Weights of a small contrastive audio-text model: trained on struck, bounced, scraped and rolled objects made by modal synthesis.
Rows from block 8 of the audio encoder of a small contrastive audio-text model, named by matrix and row number. Rows with one number belong to one neuron. Each number is 128 + 24 x the weight over its row's rms, rounded and kept within 0 to 255. All counts start at 0. Numbers have three digits each.
Before each neuron's rows are labels from the 100 clips, of 14848, where the neuron reaches its highest value: "strongest on" is what is common among them. Only what is clearly more common there than usual is listed. The data: struck, bounced, scraped and rolled objects made by modal synthesis.
# fc1: MLP up (encoder.blocks.8.mlp.fc1.weight, 480x160), inputs 0-79
# fc2: MLP down (encoder.blocks.8.mlp.fc2.weight, 160x480, transposed), outputs 0-79

strongest on: small
fc1.207:128115128177108128128128090128143128029183168128128128055128128128170128128104147128081128065128128114069112107128145128128128128073128128128128141049128128128128128128128128162118128097132128128126136128128128128128128128128064128128128128
fc2.207:128104207128167128150128128128128152132155128121128130128153128128128128156128128208128141138128128128128119128192128187128116128128128128128165088140128140128089147221154128128128142128128128128128128128128128128128128128147128128139128128

strongest on: closed tube
fc1.191:128128128117128128085128128128128128070128128128128128128128151128128162135128128117128128128128128056128128087132128128128093128129128128144128128136128112097128128078185128128128027128109128197128128129114128128127228128185128128128128140
fc2.191:128128131035128128128194128128128128145128128128128185141128128128128128128128128128128128070128131128128128128128128179128128128128128128128128128128128128155128128128128128143128128128128199128104133128128128094128121128128128128128059128

strongest on: rubber-like damping
fc1.200:131128128131128128142128128113128092128130128128146128050128128128066128188148128114128128128086174129128128128153128128128102128128103128128160128128128141128136128128128128128077128062128093128128128099169059128128128128066128128099128105
fc2.200:128140128181128128129206215128128107128111128128128128116128128110108161128097128128128121128128128147128128128128158128106128128128114093083128128176128128187128173128128128128121128094140179128128115128128128139099102117128060126128128128

strongest on: steel-like damping
fc1.302:128122192128128138128128128137128138128128128128128155128128164128183128128128128128096128142128128128128159128128168128128128138128130128128128128139128128128128128096128128128128128101128190128128128128219121183128128176199128128150128128
fc2.302:146128128104139128128128128128133091128128095128128128128128175139115085128128128128128128160128128128128131128181128213128128128095094128128137168128128128128195113128128128128128128128128128082097128128124144128184110128128098128128071177

strongest on: membrane
fc1.473:128128128128128128189128126128077125128128128128128128128128128128104128128162181128093109128128128128128167095128128128128128128128128151128128128148128128144130128161128068116128128128128128081128128128128128128130175128120128077190197128
fc2.473:128128128128142128128128128128145118089128114084128128103128119128128133128128128128128128128128128128128128128128128175128128135120141128128179128073128198128128128128128043128128117128111128159128128128128128128128128111128128128128145128

strongest on: steel-like damping
fc1.185:128128110109128128128128128128063070128094158154175136128128128128128128128118141128142119097128128128178101137185128128138043233128185128128128128128128115157078128087087181128128128150158128128128128092138142128128144128128115128149155128
fc2.185:128102128128128128128128128128128128128128128128104128128128134128128120128128128172128128185137122062128128148128128128132128114128128128128128128128128132128108149106128128122112112015128128128060133137139128128080128137128097128088112206

strongest on: steel-like damping; string
fc1.214:128128149128187127128128168128128128167166165128112128128128128128128068128128163128128128128128128128128210135128128079128128128128128097128128100135128130151128128128128128128128128148128128128128128165128128123084089128162128128128154002
fc2.214:128128128128128128128128128217114091128128128208115128121125244128122128128128128128128128128053142176128128113128128128177128128128128145128137128128128128128069128128118128128167143094128200128128128128105128113128128128128128128128128242

strongest on: membrane; string
fc1.99:128128128092128128128128128159128178128128179128128016136128128128128128128073080128164146127128128128128128157148128077128138128128128128128128128131128128128128128128128128177155128123128128083128128128140128128128128128128090159127128128
fc2.99:128210128174128128128128128128128128128128128128128128128128195114128128128128128087128091080128124151128121106162195234128128128213128128128122128128128128128128128128128128073110128128169128183128151128198110128128087128128128038131076137

strongest on: medium
fc1.428:128153128091128128128121128128177185128128128131128128128227128161098128128128128128128098128202128128128128128128128028128128107128128128128128168128128147128128128128128109128128071128128128176128128128029071128167128128075128128129128096
fc2.428:128128128128184128128128128128128128128060128128128120128128128167180128128128128128109175128128128128168128128128128202128128128128128128085128128130128128128128104128128128128128136128126128128128144088089128131128128084128128128128128128

strongest on: medium
fc1.203:128128128128128128128210138128128157078127128128128128128128099128128127059128128128060128168128109128128128128142128128128128128092128128184131128095128128093175128128128128128128128128128060128128128128128128128128128111146127128128106128
fc2.203:128128131128128128128068075128128159176128128128128128186095128128128172156145128128128128128128128128128128195128128153136128128128128128144128128128127128128128112128128126128128128128128128128151128128128098141128128128128129173100123128

strongest on: steel-like damping
fc1.289:128173128128128128128173128128128128128062128091128128176112128128128128128128139188222103077128128128128128128111080127148128134178107128128156128069128128128150089128128128119128128128128160128128128195128128128128128128164104128159128128
fc2.289:128062128128128128161098147128128122138128128128142158128128128128128190128128128151128128139128128197128128056128103183135128128128142128128128128128128128128128128128128128128128128128070128128128128128128128128128128128128151128128128128

strongest on: steel-like damping
fc1.321:128128128128128128128128128128139160128128128128128128103128128145128128014128128104128128128195203128128160128128128131195065128128128128128128128128128118128128128113128074128128128128128185128128128128217128070146128142128128183128082128
fc2.321:128118105128128181151128155113128128128128128128138116128128128128034128128128128128128128059128128128128128109128128128128128134179128108128128128127128161128128093126128128128039128094128128128108183050048120128128128083128076129145128128

strongest on: rubber-like damping
fc1.326:128128128128128128128128171128182128128128128128128128116084144128128135128128227128128128128128128128180128128128128128199128128128128128134128105139128128128025128128128128128128128128071128122128128128128128128076084062150099128128128128
fc2.326:121128128128128128175128128128218128072114128128128128128115133128128119128155128128179128074128128128138128128177094128128128128128128128047128128092128118128165128128110128053103128128128140128187128128126128128128128128128128128082128128

strongest on: closed tube
fc1.218:124128128091073128128128128128128097128171128235128128107135106128157128128128128128107147128063128106156062128128155128062148144128128128128114128128128128128181150128079128138128132128128128128128128128058128133128128128128128128151143128
fc2.218:106128128118128128128128128041128128128061128064128105077128105128128102128128139197128128128128128128098128128128128128200150128128177128128113128128128128128058128128128128128059128187128165108157128128128093128128128138128128128128128162

strongest on: reverberation; text has "room"; text has "reverberant"
fc1.161:112083128128146128128128128159200128109091128128128109157172128128128128128128219088148128128107127090066128128128128128128128128128128128162128128102128128128056139128128128128128128123128128128128128111128128224128128128083074128128128174
fc2.161:128151128128128128128128128128128128128128128128164128079128128128079120128128128128128128128090128130128128089128127128128128111128128128128128128128128159159120128128128128109118123128082128128128128156128128128128128141069228128180128128

strongest on: steel-like damping
fc1.361:224128176128128100128086128128131128173128128128128229128128128128128128128128128128060128128161128128128185128128128128128128128128128128128128128128128087185128128128128141128128128128120128128128128128128128165128128210130093128128128128
fc2.361:128128128128128128128128128128128128128128128128128128128128128128128128128128152128128128128128172128128082128128128128128128128128128033128128128128128128128128128128058197128128128128128128128128128128128128128128190128128128128195128128

strongest on: steel-like damping
fc1.474:172128100128128128128049128128128107128128117128128119128125128128128128128128128158128066128128128128138128134128128180181100128128128128128128128128128128128059128128202128128128128128128101128128128128128128128128128128100128128063128005
fc2.474:025128128098128128128196128128128128137128128128128128128128180063128128110167128143128128128128128128128128128128128128041128128128139091128128128128128128128128128123128128089128128178128128128128128128194128092089128128128128183128128128

strongest on: membrane; clamped rod
fc1.388:128128185128128128128128006128053155128128116128128128128128128128149104104128198061128174128128155128128128128128147128128128131128188128128128087109098128128128141128128128095128128128128128128110112169118128128215117128128128141128046128
fc2.388:187131178128171128128114128128128161132128128207128128129128128128128132128128112179163128128128147138128128128154142128128128117128128128128128128128131128128128128128145128140128128128128127128121202128139128128088128149128128128128128128

strongest on: rubber-like damping
fc1.301:128128128128128128128128128090128128128128011128121187128100085128128031128128128128128128128128048128128143128128128128128128092128128128128099083128128128128109128128161128128128128071133128128115128128114128128140128154128128128120128128
fc2.301:128183128255128128137128126184159128128128108128128128128095128230128128128128128128128128128079128128131128147135238128091128128128128128128128128127193128128128128128128135128128128128128128128128128128128128128128128128164128128128128128

strongest on: membrane
fc1.234:128156128127050128128128128128128128128128128128128128212128128128117128153128083128090128128181128128128128128128128128128128087128128100128058045128128128153128139128128143127128128128128107119142128128128128128125128128128105128128127128
fc2.234:128128128128128128128128128128128128128128128183128128128128128128163128100085071128057128128128128128128128128128180128128128070128128111128128128179128128058128074128128036128128128144119128128148128128128128146128100128100128128128131128

strongest on: reverberation; text has "room"; text has "reverberant"; repeated hits
fc1.53:128128128128020205128128148128128128128128128128128128128128128128183167191182164128128150105128128128128128068128128107128128149128128128132184149128128128128133128128128152128128132128128128128128128128129134159128128128128128128128128071
fc2.53:128128128128128154128128039128128128128128128173128128127128087128128128128128050127128128128152128128202142128128128128128128124128128128128128128084128128105135128128128128128128128128128128128128128128128154128128128128128164128128128128

strongest on: reverberation; text has "room"; text has "reverberant"; rolling
fc1.374:128128045128128128128128128161128128128128128128128200128185132128070069128128128128128128128128128128128128172128091128128140128128145128128128128128128128128131127128128135128141142140128170128128121041128066096128076149128128128128119118
fc2.374:128128128239128128048128128128128128128128128128128128131128141128132152128128128128128128110128128142128128128128128128128128119128101128184128128128141128049038083126128128128128128141128128100128123190128180184128128047128128134128136128

strongest on: small
fc1.318:128128128098128128128128128108128138128128128139147128162128128128128128085128145128128128128128128128127129128128114128078128128128128128128128128128128128214128110134063128128128043128128128128128128128128128128128074035128128201133126128
fc2.318:110173128099128128128128181128128128128219128128109128100154128128128116217128125128128128128128128128146088128128128128128207128128128128128128128128128128128166128128128128128058128128128128128155074123128128107128128128128128046128128128

strongest on: medium; ring
fc1.347:171124085187128128128128128128128128128128128128083155128077128104128128128049128128067128107128141128128095128173128183128128206128128128067128128128128128128128128122128133128128199128128128150128128128128119128128128128128128128128128138
fc2.347:128080128128170128128128128128128128128128128128128128128128128128128128128128128128128128128128128072128128128128099056061088128128128128224135128128128138177089114067128128153128081133128128123128131128128128128128128146128084128128180128

strongest on: medium
fc1.441:128128128128128128128128128128128128128128026083128128128199150128159128128134128131128128128128188061128128094128134049184128128128128063128128115128128128128128152128105041090164128128128133128128128128128067128128128170128128128115119128
fc2.441:128174128057130146090128128128085128128130203123128128128212128128128128116128128152078128128128160128074128128128079128128128128128128128128128180077128128128146128128128167061128128128128203159128128128067103128128056087128126128112128128

strongest on: large; membrane
fc1.398:145128128125122128128093128176128188098128128133206128113128128197180054098162162128128128128128107128099128128128124128128128128128128101128135128127128128128103128128128128111128128128128128066128153128128128080132128128128128128128128128
fc2.398:128128128128128128118176128128141128128171160128128176128128128128128128128128128128128128128128139128128128128128128128128068129128204128128128128128114128128128128135128128128128128128128128128128128128160128128139128128128153128128128138

strongest on: small
fc1.39:128129153000168128128142128128128128121125128128128128128128144040128128128128128128128128128151128128097128128128128128128128128083128128128098184128128164128128128128128128128142128066128098128128128128128150128128063081128128128128128128
fc2.39:128128128176087128128128080141102127128080127128128128138128113193128128128184128149128128128128119128128128128128128128128128067128180152081128128090128105115128101137138108128105128151128128128128088128123128128128128128128116128128128128

strongest on: large; membrane
fc1.50:128128128128128128128128163128128128128088128128128128128128128128128128099158128128128128128128178128128091128097128128193128217128128128053128128128128128128128128128128128089128128128128111128128135063128128144128077128128128128128128118
fc2.50:128128128128128128126128128128128151128030128128128128172128128128128093128128128128033128128128128128191128128128128138128088128128128026128156128156103128128141128128128128128128128128128071128128128151128128117128128128128128128128128128

strongest on: reverberation; text has "reverberant"; text has "room"; rubber-like damping
fc1.348:128128128255128128106128128128128128128128128099167128096128081128128128076128128128191128128128128151128128128049128069128128095074128128128128128128075128072128102128128128128128091128085109128131128128071128128147128128128128128116128128
fc2.348:160128135025147128082128128128128128128128128128128128128128128128128128128154139128083154128128060090153111128128128128128034168128128130128128128128128128128128128128174169128128128180128128128128128128128128128128128093128128128128128128

strongest on: membrane
fc1.56:082119128128128105128234128092128128150128128128128128128128113113128128128073128128128128115080157128128128128128128090152128165062128139128128171128142128058128128128128113128128128128128128128128128098128128128128128026193158128128206151
fc2.56:128128128128166128128128128076128128137121128128128128214128128201128128113128146128109128113128119128128128128128128128077094128128118128128128128128128128233128128128128092128128167128158069128128128128128128128148117189128218128128166128

strongest on: rubber-like damping; one hit
fc1.274:128128128100129082128128128095152128128083108136128151128128128212128122128128128128176149193128128128128082092128043120167128150128168128128128128128128128072128128128128128128128128128166128145128128128128128128128128128128128128128128128
fc2.274:128128128171144185128169160128128128142128128128128128128128128128128128121128128128152128128128128128076128151144128123128128072083128128149128155128128088128128251128157128128128128128128128128110128128128128128133128079128075128182128128